Rows from block 3 of the audio encoder of a small contrastive audio-text model, named by matrix and row number. Rows with one number belong to one neuron. Each number is 500 + 50 x the weight over its row's rms, rounded and kept within 0 to 999. All counts start at 0. Numbers have three digits each.
After each neuron's rows are labels from the 100 clips, of 14848, where the neuron reaches its largest size: "strongest on" is what is common among them. Only what is clearly more common there than usual is listed. The data: melodies that start on their tonic, played by one synthesised instrument.
# gate: MLP gate (encoder.blocks.3.mlp.gate.weight, 512x128), inputs 0-127
# fc1: MLP up (encoder.blocks.3.mlp.fc1.weight, 512x128), inputs 0-127
# fc2: MLP down (encoder.blocks.3.mlp.fc2.weight, 128x512, transposed), outputs 0-127

gate.380:503443440534465497507503518546403555604409470478496466494565532485464538556460619394495494416449550548495468443456502420494512450493490501507504478530494416407566491480507498442426599500514447551456435520462495503498443536533541530500521594489514408562648562477468454564522579478511547444531488531526450477515510503475463631598500485492480467496575490450447398516484419456502545496578
fc1.380:526456493533451451551555511515422515585390432462470464491596589601473486533463565467478557490447546577509532437439507431536517497529428518514441488532486347412553582531470470471438601552462492530494458531495493478481449587496505463480544521488523443566570467514505556529480559484478580469515469503539537493519509503582426534598529415482447422523606518505543471510456434400467566473478
fc2.380:457494540476471441436499526492406540538458524524479387448469495441447530461584670473436416534511445484505532443592529502477512380496576551463465448478509396514472536554510522455431474482531512476536480450410484551520571435509491490483473563437530459520501639420438538459519556486473500522524572422460440450550485442543512520532498429430532411598551530467544503508522517495462525529455
strongest on: the note F#; the note C#; tonic: F#

gate.296:527547471455501488536475402523474518510435390490524417558626451484533535662423477503593498524623487533438517595482532539560503472521559542460537560534514450547501472464529465455472451414568503532506488483514460529505454317537388477460475464503485482502438489502502492451459455597436491443442549496426503526469487510512528509470449564471503579461545540493576487488487543448528549533504
fc1.296:533496515480624511557469496534453546502562490466525514579485500541534315535482534516449472474570463532507474476464479474553530513557391470591522394520472563485502483417507476564550564523511467541495491498490541493439562586481464566483542531546503433540475587453582486464479384543524520446503590549575595549452536482540526540456505511546409514491525406509499443508562514511595500436412
fc2.296:527498529466577474493567540429373533490517563534454437518497551523477424469472380549500462562516579526508412507461546418474499468548426619521530483559527570459486447595516454544502540521510453611495411525519499514503471510594496507583477554516478503546509384546539415493607510530502488468524520536470468525487441484486510468540570392475488469521544470498539471468513488525465501562329
strongest on: pace: fast; bass guitar-like

gate.88:415493432484491527481549512505554443619465471516608543409484548556480540474514461522435499516636563526475515536456547493479578475477516481551484447481507409548500522455521480502504487450497437467434537480525538422406479470511482511486477461524609553574477472527399481431510561525651565531428480492452563453504572470577560514514470470442484437412421419557488451486477423455473446444514
fc1.88:559574518460439395421438533510509505566534423510559532495476565517467543444453503512471615435567509508437469507451475442492663411426483527517446440489571457527469489528447518459511518484568369475532559482449545531491492498548580560518511462462542547555479461546440488507375584501554602504510472573496545496537596537534566483544510489491498492463469403506505588519546503476446465484536
fc2.88:481499445554423421465539487438500431498520526482559497528440464511468461489472562609509434531520650537466498599509521429499481471450485575453537437431468521449461527570576515575508508541556516442540521516422485499519544502586547524428502480378517576534498409474494507583589545628564413481498547487494466521463520520458464514455511529490431600487505448482565515480395504540513568564524
strongest on: the note D; square lead

gate.307:505530378536595486516412392427527473479358455407492532604508486537427500434460416485497500437544521495531498590548451505495455379482441511489569442558454480424561511390470581495468533487532513456459475496510450499539499517446497465404516498480505457583537529526521554482491466407524543465546432412472457503521436496490499515513574527545465464457499453506593537517457580526507452482422
fc1.307:498476585503437546411542567561509555542584485546433503416488478450585561542524592508560531474466520565485493405483474507539539570583493450480448496574525567640402513614556476540505436549444532501551519582529597526466493495556522529516559506555537600494518496502550508499478509564460464444521543528477486568501531495563492569571463517489534503415588541525424487545553499452504574482580
fc2.307:533476472553514496437503470542505425575571533450466533509425387499561593554496492490469458445477497555435511444480574507540487555580542456462487517417540518557438554461541483489529532590486530544509537507648527519372439542380452514473370435515498495436584524439480535487443540513573478520516528515530528522522513446500518483492561463456661552527493431481541553484550485483494568477480
strongest on: bell-like

gate.89:505518556571507521506395459507503527473546578529535531470451482535407383491524467492456474557581515515564491481602432431417610603546553492470527440470513530482490469527531542395486541459584536457475441494548419391407560466459518512507514443498528454483417491510500554518508469504478484512460476559419492499503500490473489526606549561629520578472488514528520426465605479479503612520488
fc1.89:560520436451440457519514561411418477492431539396456481464487498566573487484466498439573501535429487535485498523399614539565517430505489526522468562524501520539579525487465389478494405524422442402449452421511548551532533599516519448447517516485505512483496513482445438524510426426501483626482493537634442531487509557479478530453508438422520444502477493386521524419511477474544459481529
fc2.89:467505558484615458522569418419580456539524470466415439495464471509483589505503536481503497487517485454564446518440461674382455520419606520446512500439490542431441463503571458444540530549521502522507517480523513506491530517462531495465538503577546523476547468540435551414554497550532670406509491483463469472516507464465488511531525568468503428580561495405501492457503446509537553567503
strongest on: the note C; bell-like; tonic: C

gate.364:504446485459464456522492455418526460401548453524476489513473553474493497566461445461492528484476536551559620476440627479482533486518450458568438524587540479456481377512455435553534499612447508597541395529510517508544555442474494565509492455548465522500609416520448466504456544482518536530457530432533463496505475462552497583560556498478544366431479532555520463507505616421491560540526
fc1.364:520380487481399497511485537389492438461480515491462447506494523455452507564485469424547468501488537498546554455511643503505529521508447466556489559602578475461474387497493536523534514560461502515509383497482456510559476545539550531477514565489572576456564425494533484535373474509412528449462420505623498491492555468506445548465549435449516407450488530592532440478499560422551519465498
fc2.364:488429509342488521568458526516498586503494452594468504474441481459462561504516509544445461483503516374610536493488508397594506409489450546444468660520494518461486491512540418529482457576478446514535470511484478477548562445570444532496485471563545490471496519529556570554541532452484524527555468523447417527488481499551532471532538408529492505469402495578554403554544480572418473472497
strongest on: the note B; the note E; tonic: B; saxophone-like

gate.58:419515578422423523518532504537577540551506541433541504463400492453593438543470519489480552486456500509525394442462465528516522559516446469385598529581568454505516566493494493453442494462417506478483568496573508581452493566462505411495540465559460530539457448519464589547486600557469482498498463440485471534404482581464499528473589559462509493535501505391463482507496408595548468500583
fc1.58:472541380477463414388475604513471484537455589479481511560481485521445464557525437463507552487466539540577457582452498521510524433573557460451551570508577474457502512449488537377460491492480481477444529500503505511487429560568567525510548531543577524504424409463471639544552489488519505512515575508472478529481471439441419546469594530459513613484449466431534559526502420542539470585485
fc2.58:484452447438544474541536443415487479499540516487559465497516421448532551525472539561394424494482530438453555511510489513554516522484398516518474463465525590496557408547579499536467548571447508514481514445539550650496571556516497509510492383425413583558535581509511439494502624539536423494483504490505509544564455512533540517463452561418485508410452443530479539395494579479481580533509
strongest on: the note D#; vibraphone-like; marimba-like

gate.274:475525503563450491448413458472521440523490461446474510558516515478427471460478422519472505558500471466434483425510367463479502575556556495513518383390489407504469543486518610533499459446481516488557476508500459389449422558581430472524563517574457487485438457534447476493431484577556488518522446501419410461503443410537457448577520578454459577525498533573500435485534502441534551582475
fc1.274:535459503512469613586479444493504578479549555509518469471519505476601495588511547517476541477456560503548578499433509532642459444544555479504559554552454489515540393513565434523500512570462539464520548517508518527478624523504505536543476474462552482517519536547542435558497528512409505446409541411583563507486594578430522471402557496479450357480488517485431500497410464484489472447506
fc2.274:447547539331533387493573485523424427568533584514487514435485470516515522466493483412531569551530451413530475501471581553539530485502543524433422539521504521541512563546494471407577463547498558414526575482434635530504508543552561472510586523416504557515511480498512444557607484542529469461529559442556520544539488511484474505450537502481590433449558523479442558485498433483479432522486
strongest on: the note C; bell-like; the note F

gate.222:437597439561465400492405450524529441510500538448462546453515381504520441488533562483493557393568461550530518476439462442433527456487543459572522521524467545608559471535442457479549483499526506459504555454601535587440588505534486471537499441422486550466457518517464570605628549582490444531465475527534449526515466499470507491556612511487476477493447432579492531472558533473485533432527
fc1.222:528416564414535531453521517520527567481478515560492411517416497455425506492454486466496377567461554427531557572509467524476494516559484564499524434466465424381514405536607523509574544514427484471494469531469476535491408487475558487505509542523534510519542481470526471430365516598493568393427515489486525514549508553509461497399491600512500602535522482416489505528448499587525521569509
fc2.222:549496432388472618502485505470494464660497419549536515468503531485525449486510520481572511531573549494477481519506505493455517418445525506558540450488514551405497516546355512562460550516485555428654524552452475538560535531526460473524407576463523517469414506516429482461443452559531536514514472527412474428487609502446527495529472407452496567563475484526583482465513497470446510537529
strongest on: the note F#

gate.113:506505487581465519511504442466371485467472436499367494492496515515510608609487467474511460536586643515504591489497552494500555549495487591377527599492490507513510446527454435440417529475543512472489569507526491548439474463468479547508433462505469525453512460513420524435482492556395513418462515515484527490458517512493484483504458475499634508431496561477500444390488552611500489428485
fc1.113:561537500485615475547558527509613555472519519511533551483489566497462399501612427495426479428519401468549419502428528528584532531513446499545555406463531433465508500428535512522519569519332511551513557492544615466395540508522529499523485502502522488520527551517533496455554458447512527556508509538486552543456507582522601479455506447567406514480541485510474475604492412493472511549495
fc2.113:511558548536477592478475436499326547471505500514512537566403478515473442487500512455425508612433509566512573525466468448547528547501539498507501453461484523459486448528587468520453532429522403573486484446503546528508400440505486533517465507503486542452433485363486481417484504460428441448481522460443507562502429572468519526590473400498566459505426565521571549531563478551536508577435
strongest on: pace: fast; bass guitar-like

gate.272:520527470408442516520398455434501604546504507508477478585489427561489511558452533499484516471431559494516488526504578438498482496646532479488510479516498462563545440477485460446501456419511447459513523498524475467437535431501522464447504395485560536449494551492455557525462525471511506456559505435555576510572509626481568475538449480564543540524472577571482558496597420523316568486471
fc1.272:476528519573480514451572492549455418508452491502539498474533541413483505497608479452466419477589460504529506498551418611589592516424523492570503533495498564424439585569528483543570509580521531576428501569481498457543447503496457513551546539510413489433478497515608492454486554451496469456511504540406489460499523430532502479468559514496549545496516421507493545502457562577646387558533
fc2.272:457536509501502528568527492457535545432490507514464489435556505426464614498539604439537465496567474514484511453534497469503454499450633508496532474483472496497540422381451453519485377534521515437539445516544541533468438541509512517548511509567422548473473510522543477488516461567503511505461457457529410386590501406521504527514534534542505466539563482557548366539621562424419512601567
strongest on: tonic: A; clipping

gate.486:442498473485449471544472479546505454529481483631503595540460495550513536408402532582518447456440450462484462468553365509560515531484447489413530476522492473505536479475453552442469456505412487448515479531460548496523405463537525504566509475403536548533428489548475504529499427494535489452491388447508482505495484550409474391487454602465568591561521521470502417418529562511426607452493
fc1.486:524642453518509514571445459475573444399461498491538511494485469580582485531433565501491495460588499503467465547403396480523516556522564557480451521562513510458544459465392566530493467498385541446508578533528408526436466456452548503616474535494449463429493486438460485476539556545490465552477443453513494417504509528499556420464531424456572545423460450565454418490469532448477475450468
fc2.486:441471543564484411539464490498589532571410561501433558504573439476532425503557523431482543499515506524410493472526604458485550430531446484477529530426429610419552544512540524490471582522545504493475545545491492558452538447449567516505467474457593483571493494442452498502533564419475430547527642502517429481540441479418458391442536471476571545534524497434465592538440455491505511532485
strongest on: tonic: E

gate.286:510455519492495523525427519556388458404513523464456515469508498577553433385445403511471430501462551528502497552450456502511426525526639531469519629495493495501580499390481507503498473534612438553423530488467474460523554519527486507520546466541491498464466502435478566457549523527567493452421452498539539454499589468407442483467508471548493519467487480529593598549526418481507412414580
fc1.286:605456553482414511474515500536433373492456522484477469442530500488590402488493471524471497531482528497550584490447541449436554520548558506563483607570486537594450490455486472421529544520442518478550425502522371474539537515562513497504510473536496490462528561606533511384512567604538492470539467466457526491554411550448501501518508586579576527470546499529562508593559467578502512476583
fc2.286:494511462525435597417547508453436435500472501491444477449573483453556664562396476518435547549525521544508546487447554497462525515445491594485370562565423578508556445568500494469447420478564555623525461493507521523493426470497425510565485535468511472520508518501488553470547551545572519566541558504513521558490429545508461564433489484558605456527463489435549518529475520494500475445580
strongest on: the note D; the note A; tonic: D; vibraphone-like

gate.301:521516485485525457557453414451448449471441573517488547514519580540409513541506480486530409465493500475436574511540495496527470445521457446517491381549441522456516485443439636577429542469454444500496467477426428463493439489499395478471448512462496576573464482517540452434447466427513510490410475410547561420509480507414565483513413533451440409493510498593552465513475525440450383482506
fc1.301:382542429496610528445470472537475474482492494448555433414451498384421475535470501466503541538538509472547522461434381478544564441466470500535478488541452560568548474396488632497488485483523452587508432557495382506505540491528517519471531505504556529496459569567447425520520492509473526567505588512517559522507479417431473493446653516463489471544585434518530453528498576500544465518495
fc2.301:516552514447529511501467507448484583555506488410532543564498499453468403487478531493524517512508425458528578581419440478498424443393537468521550434566487455586530473402508593489538570483488559521599417491511470533550486549514479525468579512458566486488483530585357494475548502579484567546573496493555492508421491486515612498437500587492504483427495451549483502544444507541379457568522
strongest on: bass guitar-like; thin (high-pass)

gate.393:567485470444483488502595531567473404486558615506534450519456513494447531514481545453489511538492520517595462431452491475514357502429478493483574539496488495583527435526469380501561451537548530456504522498524482424493499451566513524475530527494470409417604569428515559500481565607562532504391530401556510510515390494479473513448499481541479439482410473534611513535483504447465541473545
fc1.393:508566505537540570529494439462513563500437373454498510499537464537568457494580548618565443497500436489517517538525480577476537483544519532480530418502455478491481536467573479491507513486455571557520506535466540581332532544443513458524529406453592536599451483574442437506535475510462474488585460423495470500439553549540475524496503538344441605579463488467485424448508514530477507493502
fc2.393:488449474550433408534445412493532482577432472494510548528350477585465513498524555472532553521499459587495473502491521405518573514517449518573536532480571458429514522535502466492532486506512488508518474494505539490505484495551493519473483527515486489428409430559407446494504546516432485494641485499635450505491481436560578406518525475376547555487528522519550477407564546624540437559488
strongest on: bell-like; the note D

gate.191:550448498445509610503566419527560568554538485498486512475502509516466520439421455519465422382539428513447511440546451486430449587509427472488467371434518461477557544560477540470499511465510465473503485425438485457400528448521504506539572466426489542520467559521436528566522545468520492554469442422514545499586451548514529497518433472510478468465450511429502400544492520533527393354411
fc1.191:462536490504486468446457622479396403457454504450476506604509455467537503506571523500528551570397571535600441531523559527519489402488556432464527482589519528502424443449502458529522530436579465536548500597542511569576553493516496504505377558495566473485436462489538491489426494512504500476458454499565485473506512429467505505516519504467522497549491571550433522441588552479409570628565
fc2.191:456498526449435466484501502408448558418512536439556422604521404564495541519534489419516564491527473507469456491499485460513494465501537437489486627495504537485471486557480508496479430577533448457497596494506524517450471470568466510562472506538492624463516579479439476506530486510408470570459579537410506474467443540462333517513437517533398481431463458431615526451492441591515478508517
strongest on: the note B; square lead

gate.459:587466520504515464368521522481498421553456597429389490510550471432529492439535439555444478477447467514582484557464585484472389536522508492496418519576592582465481543539536455532482540530471438497480480412541450499584536482513483522508515534547461500465490434469528562487426554555466473470429466529586509559487389458511519484556472457525578423447527566399492572544570478565514450480552
fc1.459:407465491491502515418495503553522557567463470565467501490474578528561512482456522531502524433530446455469512506546357531534588485465531505485550591437450493469581492485489577544460507550610490525525446488542498522578522621477503598482518534536455552593554468464463422503501453329572494532590414537423482436471544522517521507501440481491485478531536468589482441479525605493569505491481
fc2.459:396529517579563480485429542438529463563484447486444535457413465524537548463521499505510618494536518478484477436565522432486534530486476594486410518455522531528469486628522521428561542464450535558551565542464616540470544547490522528519537469524497536523471458557497449593442362463465546523569519527473451559500462446525551450561403494411523512531492486451573428449571470498432472501404
strongest on: the note D; bell-like; white noise

gate.76:527507451485455495450458488438516476599430531488477502550514509485501514487551520524560567542431431563432543396525569589448539469490489447513518411516427481497444430525443416500533491458560481512559603487499469549526548573481429555441413486573536511500462552493422450492424522485466375537527556524478471530493521507537553523504467473571494445458483516420424457517347507490377432527413
fc1.76:434620504524448670490396503474519484500524475505528458554452564405576538488518471506538530541450560459409563521511564591533464495500486484465572454535492545523482442487460458506464517497544482419454543549467478538442496532613461497439504476432562549512455611521584437475508465445477453608537547518507479472504564495451499423592528518579492450525505567432483585444401477492488486488488
fc2.76:545481482472568526453617551423536544539477487588480559548520492459449454490465451487557386432470529480474597503464566467572511544438596420519533567446419551470457479546403402480556518429507491523557599591483455566434464423575506511472520532447582496529494585511447522596531483463506457506520573590487520467523514561456473462487534574464569438508577469506444488515514549478494490518468
strongest on: the note C#; organ-like; tonic: F#

gate.256:447536522541394503476582491466614527474546546556522480577454458488550513577504530483540503570503544507508497560441478435461508574466571445453488533580441410520472431563528585423409554522479505405512483482527438535481445457481498573430520526498531573546523429495454458469536528551532441588557591633564484454566478506532506477470412572514497539468499449430510541607454528537518509576502
fc1.256:444558530390573566470528529538496483535414458510507548553542497492489479491565458499443467482518455504416501498575536524496540510494499540541459577450543485560534650399547443609553520483500475630493539560516541547473553496590407412509429503590469483477512556551506522536497516551431484508535432497587509538503521566401508559472529509445447570461544601531505538422550524511533476455572
fc2.256:443472518403368530493397507522532453634530476437563552460512439591544451504389566483532462533468526521457558432529502542435397509550572528488486503505505575463536540427533491464475493515492545539528492476583380500480504491545457458515508564492432540485467518438567514484396574547441526431509456509362459565507499579497508495489491565518530528462467473582568584455478543479493514473508
strongest on: the note D; tonic: D

gate.452:503414512591478590502416455554528503397587537514495438513465504464506485532525434470318427501506603558471540432474510479459516436450469464470487470482511467546527511467489569542511555463587498503496430442457505521417542515377438488471496500434447496485481576472525469441520428478449471549489488471427522439518452504491535548439528495524524406572447569599492492511573417490515460607526
fc1.452:475476512407517583484509548442444506494475496507560584504554476582420466573515425527495480554477592440480523481531451493515396364422448460509477502475599550470550552404495577510533528504406587513478503642504519495503447528535389487566585481486489544506557508480399426506471466408497454567515542501488515532461510502500488507509431553561517473476469583397473481471438523528435474511520
fc2.452:491474589497471480548517505520466471578346469521501482610623421417432446422581501524503525516516518458509490603516387593477506510486513456554512444482388532474447610437450432457586518497465574448446500517475493521520458484511454465553503546556585531450470491542494601464472505411538468499476505503435540459554535565450473465483481522524530456470484508427580469494502471454519423555544
strongest on: the note B; tonic: B

gate.304:416502597517560483515439537518460504557471459565447549540544520523548484511532466443507480473470451525489479461488570506557588462492509386429478440477591418562480518541487581550505611528421471527483560467568514441475499519461582521460547467574463566490557475507550534498499430381532564577492468386468525443567471569490505522495513483517524583511502557490517557477468373446371558444497
fc1.304:504440469485485551527463512491518472451518474489546451447529415500487557582469527549542537526525499429525550487502523454369424454533462504499585524417395541466491551556545402517516580403498531522528582562499578501531504517511411597443521491516457582450523425525403539416558493496500467529471462542467491508623462493506528421439425579567460485471470539446458453475544572519501386528431
fc2.304:438455455476397490509400532458441508519472591523514520455531426490580509578510511455497570444491528501482510481436474525402514507464384394584588533536503547471511416545487399502475550589476503554450587482557488390521597514450405518466507491425453536557507496497487512485599575518414504526490498455503560550492559505474493442531424491438447470561529471488533513567530487537602464514560
strongest on: the note B; bell-like

gate.505:426439484471514563465418461570450483536560438539421469496462495486498436438366464502480503453407486439609541472468511462582514573414525496585560463480451407495535455466484539500555458566426463560528477455436544515536501513448482511483553491451492524497538517562443533533401532533487611515508506384491499487472508482526374463456620513469513506469417548523520469555448467440454574508558
fc1.505:422421459512488553470487543569533512525533480512394498506510452465452503448465449465520467520477505445512508484493510441482499522475471468474502496532518470490395460486445589490489502520487432587495461528504526469402500507519549498488627416512452506519491525496513498557439466462430515573568461461407495477460632442559384504444591451499458587463414549649491474590470473495463652468545
fc2.505:548534413441523567537614505426402554503514438518460479525515544496515506544419527481515462493523572566568535471470472455592466398483533580537416433419457424491485484502461451531477474419415501472522520494489516566532496507497490593396515487498460483470455624479529505564494449563418495471493503517483413511493460494448521526407546491455406464472538481614557481554536443511469638525517
strongest on: the note B; bell-like; tonic: E

gate.501:435481586496466467398496514457570543486460469479536578580535507519444489513468487525577418546493477504525485512489476516475570472506485551429490513505538516488530522526491542435682460460530433512521501484385488499510494516508451578464385478540368529516433479533612469430425590466443469422573440544450541509472635463567500544450467535459547523484471574482493542575529557523519521501511
fc1.501:513411494504513409510467493586462584395444450466565443464470466471470496513482530511555433504490420522578449493491465535432519571546465579490455464470418554434480514473455498480570560470551538529549511529472523516593432492501538511476393469543472486506563397462545463579536505486397461410505508526506580376469477507491469448461405517407529411435467564467491521535433463600469475445480
fc2.501:451437535459514454488496454449522455535575543497450510385517557549519516478432471461441491509531515541446499472490552509592516530494477553510551424563503549524466577652444433346459588540493542506478425625493589552483481531526473484496521490519566520492484546490488477489476391459569566488443462468481440534425494486505452592502458538469549450575504433419490497595497480390552508522479
strongest on: the note F#; square lead

gate.111:514559524483554491455397645556460455481452471416459618479500514540569552491575481536513391449588534444469473434427503438528412569493504495426540455460441494502476516464456512492532495523485537495610484525429541429518497492441456515475556473549471519569515439562513499489497483453500477527491464457438436508496578429469514499553485543525374518468484426544456614549531534503423627497524
fc1.111:649522414449475471577505357503537537516572526546445516540534384420574472520469363502494562495505512443493435543498528459502561467529532480525518560558463449509396527463495467494463539526474486422559549481558511590516457494483544473595568448531531485563575561485491495548509446575531534481430566523453512531529429523581496519500519465536462447540520389499529470462514555446600485509473
fc2.111:480430549454538564531497505523454525568509525511546479452451485413524507539490403465459521457476474547411484516516509459510489474566458566516475508485359490576495495520456556547463588373465610401530491551459458573543470483476518510495503538451520445515479598529499572500537584418559519426560454525543474512494549596505528565407544637475521494552416433538515515498468495476386548533500
strongest on: the note F#; the note G#; tonic: F#

gate.480:463456452501475524425582507531430572416466491495485438465479454414513538519434462472413578508531453476522523550464480471475466507519417591619512548502443545496491583582449465438488549498437481561465540502415558476371561535503576479587559517530435466517507486488460428462474596517521511515451597525441465530496588501456483523593479530553514480548508492579527623535414438542552496489521
fc1.480:481480457521470476533607512558522619447509517547468618497492439471417648568452517384415504514527495467485578575480482527458558540421497564464412599511476583569539502478450426516469496569500511504520525543556549537497551466527479452544517478491482474439439504524483573583490406549575555506529524547521472540446496489458497481490465449536475482460588524586578576443475522540521577512552
fc2.480:447504447411552492474453461517419558540466439581643545493490537629477467535544435513552459517470511598456475374444475555504535407541493460448480448538570509479543446511500434497435563505467539439521517504529558413511537507426516459419451412499604513485474506566534421604537547509515512450526487448508539512590564574541496486393511488526473472517467498518531519501422502521434443496471
strongest on: the note D; the note A; tonic: D

gate.295:426519530673389414539437454482579559376500431479565506468514541456468555419490515478527479475546479512440438606569500562543538561463480556439528478490460557494461450428459475495377479458636470527481544479497546487449521586583469449515553540461431477440562571490522477518571494521489499507518504498475443480504502458501561534467501513576522502489486511445430536479448550430485431514469
fc1.295:541576535593489491584491494481528583396450423511499436394486499441461490521513553444471492548523473440430382527459519569515557510531488617513465483451417456468421417504498495547402524487589484531493539448502493539541555536502508444474497542542472423478501616486465434522520501541431471477496577532502456516495382556465540502512521481610568522418465476471428550495409507421475434507471
fc2.295:509425487477551523448578507453504443598440500587496476501509543589541513479486509361635583495459555493487533443493562446537545523483565426473499446561530577520511467564512505411573510485477511535558524563437451550540476474521433543478419538472483503483445547512523524578493493457501483491561573623527540635501496482491483422473489517585574503498601560516476473430458480506534447531410
strongest on: the note C#; the note G#; organ-like

gate.172:481540456596459485469374480533501635528490469553520552444435537536530484548573468446444496510468481510476583473528522525552528473499411483519516535471437514501412446490446464510452503494458553412513546476554576601555540508568497492538533564568554472466446536476599490518482555529491410515545559528548412464518507503487577473567487458453526456542396491571524618375437483572435528518483
fc1.172:525511554509544568516495554466525408391503491449573528563476463401503556512501489409547508489503514460551459433548498487600464462486533616518488426458522510466441535491561457563583470527597475533473496631499536473457407460475528488470487516460430489515481422538451523502533410488570542487461520358513581497561504507527449474497576518502473482434617521513433398514494427461489486559569
fc2.172:496503583452474503493622587453470457480520563454546460372507414587456465464589407561511488535576442503574494587556499468538550403450485496458473443504565486532514486486467550427527517554447543523486479529445418534559461467561515542512544501470420497453536508428531487474516521495483572466331430430592491502561455482525501456505531546445469481541509461570505396504541536504526548539531
strongest on: the note C#; square lead; clarinet-like

gate.116:409472479492575464425465431538485413463463463552458597469533472475557454542476589451563379497376560556489454482523473407482598410541548533504469471437544478552495430501613587474467532479462462491452569503508538589525511499415527518558476578463517467475548506510481516506456461453484565507507511471402525525499572476471495463499497533448554542499476593435499465545463549536409553515393
fc1.116:507506524572596556542535471582487522478483497580496468484510534521555536434482535506563561533575598552500553481558444464573394473491461588576515468502587542497583332420554479499559496502465553503429448498454499553517576544525501571540453439562509445470569491506507467476524463457481557405471495512382527509495518418598457509509472582498466449435447563525526491513540528443547488431467
fc2.116:452512489424454584538584449539463503455421441545562568465491526536525519439471584488519552548448448534531591430498470507547521428513549445582492399469528492496503558508491464501386495491495481544532527619507572463449563533447504487493472497575481504547464508498498545593438503538367490466488534522465514512480445519550496521499525484507501441465530353487577475510511586574583415527640
strongest on: the note F#; the note E; tonic: F#

gate.36:529427568560629530522580459530495413461546463510465538509438492449442479629520428504519450534497494524510557508486469469445526531549577472484504526524488474434542578519464506488526431505428395517413481446538507457389551522538477539400545609573569516461467564483569435538518527459504528378477552463475587517438496537472447469503609532452562507536579489479397516475507518495532477530522
fc1.36:462553454452370604400481536500442482449467470481404500431466519531495498572533503501479566568519570423566532472439522520480477465411521520591479415475526446491478486432452436486514549582540580498589491517490527587494543423460525390587489499559487489398544434513467571502484388533434482505504446489513499516530557430563464517404519499514491496514440488474531463513475467507575581440434
fc2.36:519489495511446477478432404497511535509477520432438446486442531468540561391456522433566526511475421536504515488618480489465441592460487588626491408575539481459462459558518507518471602586484478522565534473614615525563588460522528549571463526500505436498484554467557557527470459429509513522478474485549549480487511587473494399457498479560513453518442491467539441501457488410514473398476
strongest on: tonic: A; tonic: A#

gate.431:506557454461592503501458485463561538509596471500397568467468451481371551460543501497483462433579461419386490455437469487472422534562487547504405563469463426481494532507428472504476485464510520503508525476493472477431429380565523486566372523500533602466488519467478541516424457475557511403430493477512463514538513590478486541391494560460481466450521556524553518500445442511415454505551
fc1.431:514491499601464447513473479526576460538562441450483508525441556515537607616529547425523514536439506471502584540445460532440564366409540443492558650483468458493445386489458600540507521520566495504492451455536507438515433471472503579539514408435387498511484472557538511497509562508435582555519467545463528482525547506566554492484381476484442504509492468471480518561468481536480515514501
fc2.431:588525481523387475505522526489495482562618431540445466491491507620435529586386519454468667411374524480437502504538468509496470546506570478513457585522421490535486486577483541479445435498492524454482539491543448588494500538515553490485506445487517455486606419569516452534483504639472453447497476523515487486616495488509518485490534497543578465526474572508506481465571471480539488508538
strongest on: bass guitar-like; tonic: C

gate.182:498528482499489459523494469540538504464374502424536405473422511484480578473507567506522495501502537484510548514427474521514609428511477408521484419505528427533478458581458536468514446499471469481566512430459383508449473605492555591520448444544552598626475453494512513552468574539466548520481523431422525438517490468594488597446500521510556478461478412492542468570414456465465546399526
fc1.182:503532499484530515412429548500506535530477495543489445552523497513457398522570570441555500483494383418544508413503463545536555480489583567448496510513597533388402566524451516504448464544466493563487435651531570523510460503529550487536497584464498527525530524446459582513468477399455481488406509493511428522488488515621418494576534471460496503523465606552502478500557545467506549399491
fc2.182:483588583439550459563554480468488458499472495461490555429487478534425532495481541471509464556513452521395529467540531422530523461571529471595498509575457564592542526482480495477433525475549529505538496442487528473485432419521538504527422463505429463519438446468553494436440431445488419432510513554523481437541562513516514562478570472616612489452496534598601436432530411397529463583536
strongest on: the note D#; tonic: D#

gate.436:539502482493475518508522536474505430420444496533534511479493586483499559523469429488432486562496585488572511453524544473437531519489505493537431429505458441443488490586510414540484536665408486536471445500501474631466498467529445482496528592458501465543466455455616510522452424497523523515432563515523483398533534477506462468430652450435517400450484506591467468404494504489448521444450
fc1.436:523422539475421515522494531537588462401462437497481505436450518488511505452505506513405411547475464511581601429533559497528566444519487489528517590504498438478520468481524444526501544578396485473529558438449516557601461498584471564478516437452546496587494493453516500483533556451553469583467568498448493580482526438604506533504537483468453381347531466543524499564504522453496498603487
fc2.436:485453511552526423566458468403510557496494517404525502459506409502534439511501460542474623412453488398597562549423454517601503539514534515568471515482554488522481510524385496499444498466530471546573549370564440542500461469538547643484483527561542513489543488511504554465486461547554417535494489544479469420466487454537425545508462425473497484429469496486477416524469506538399530463426
strongest on: the note B; organ-like; tonic: B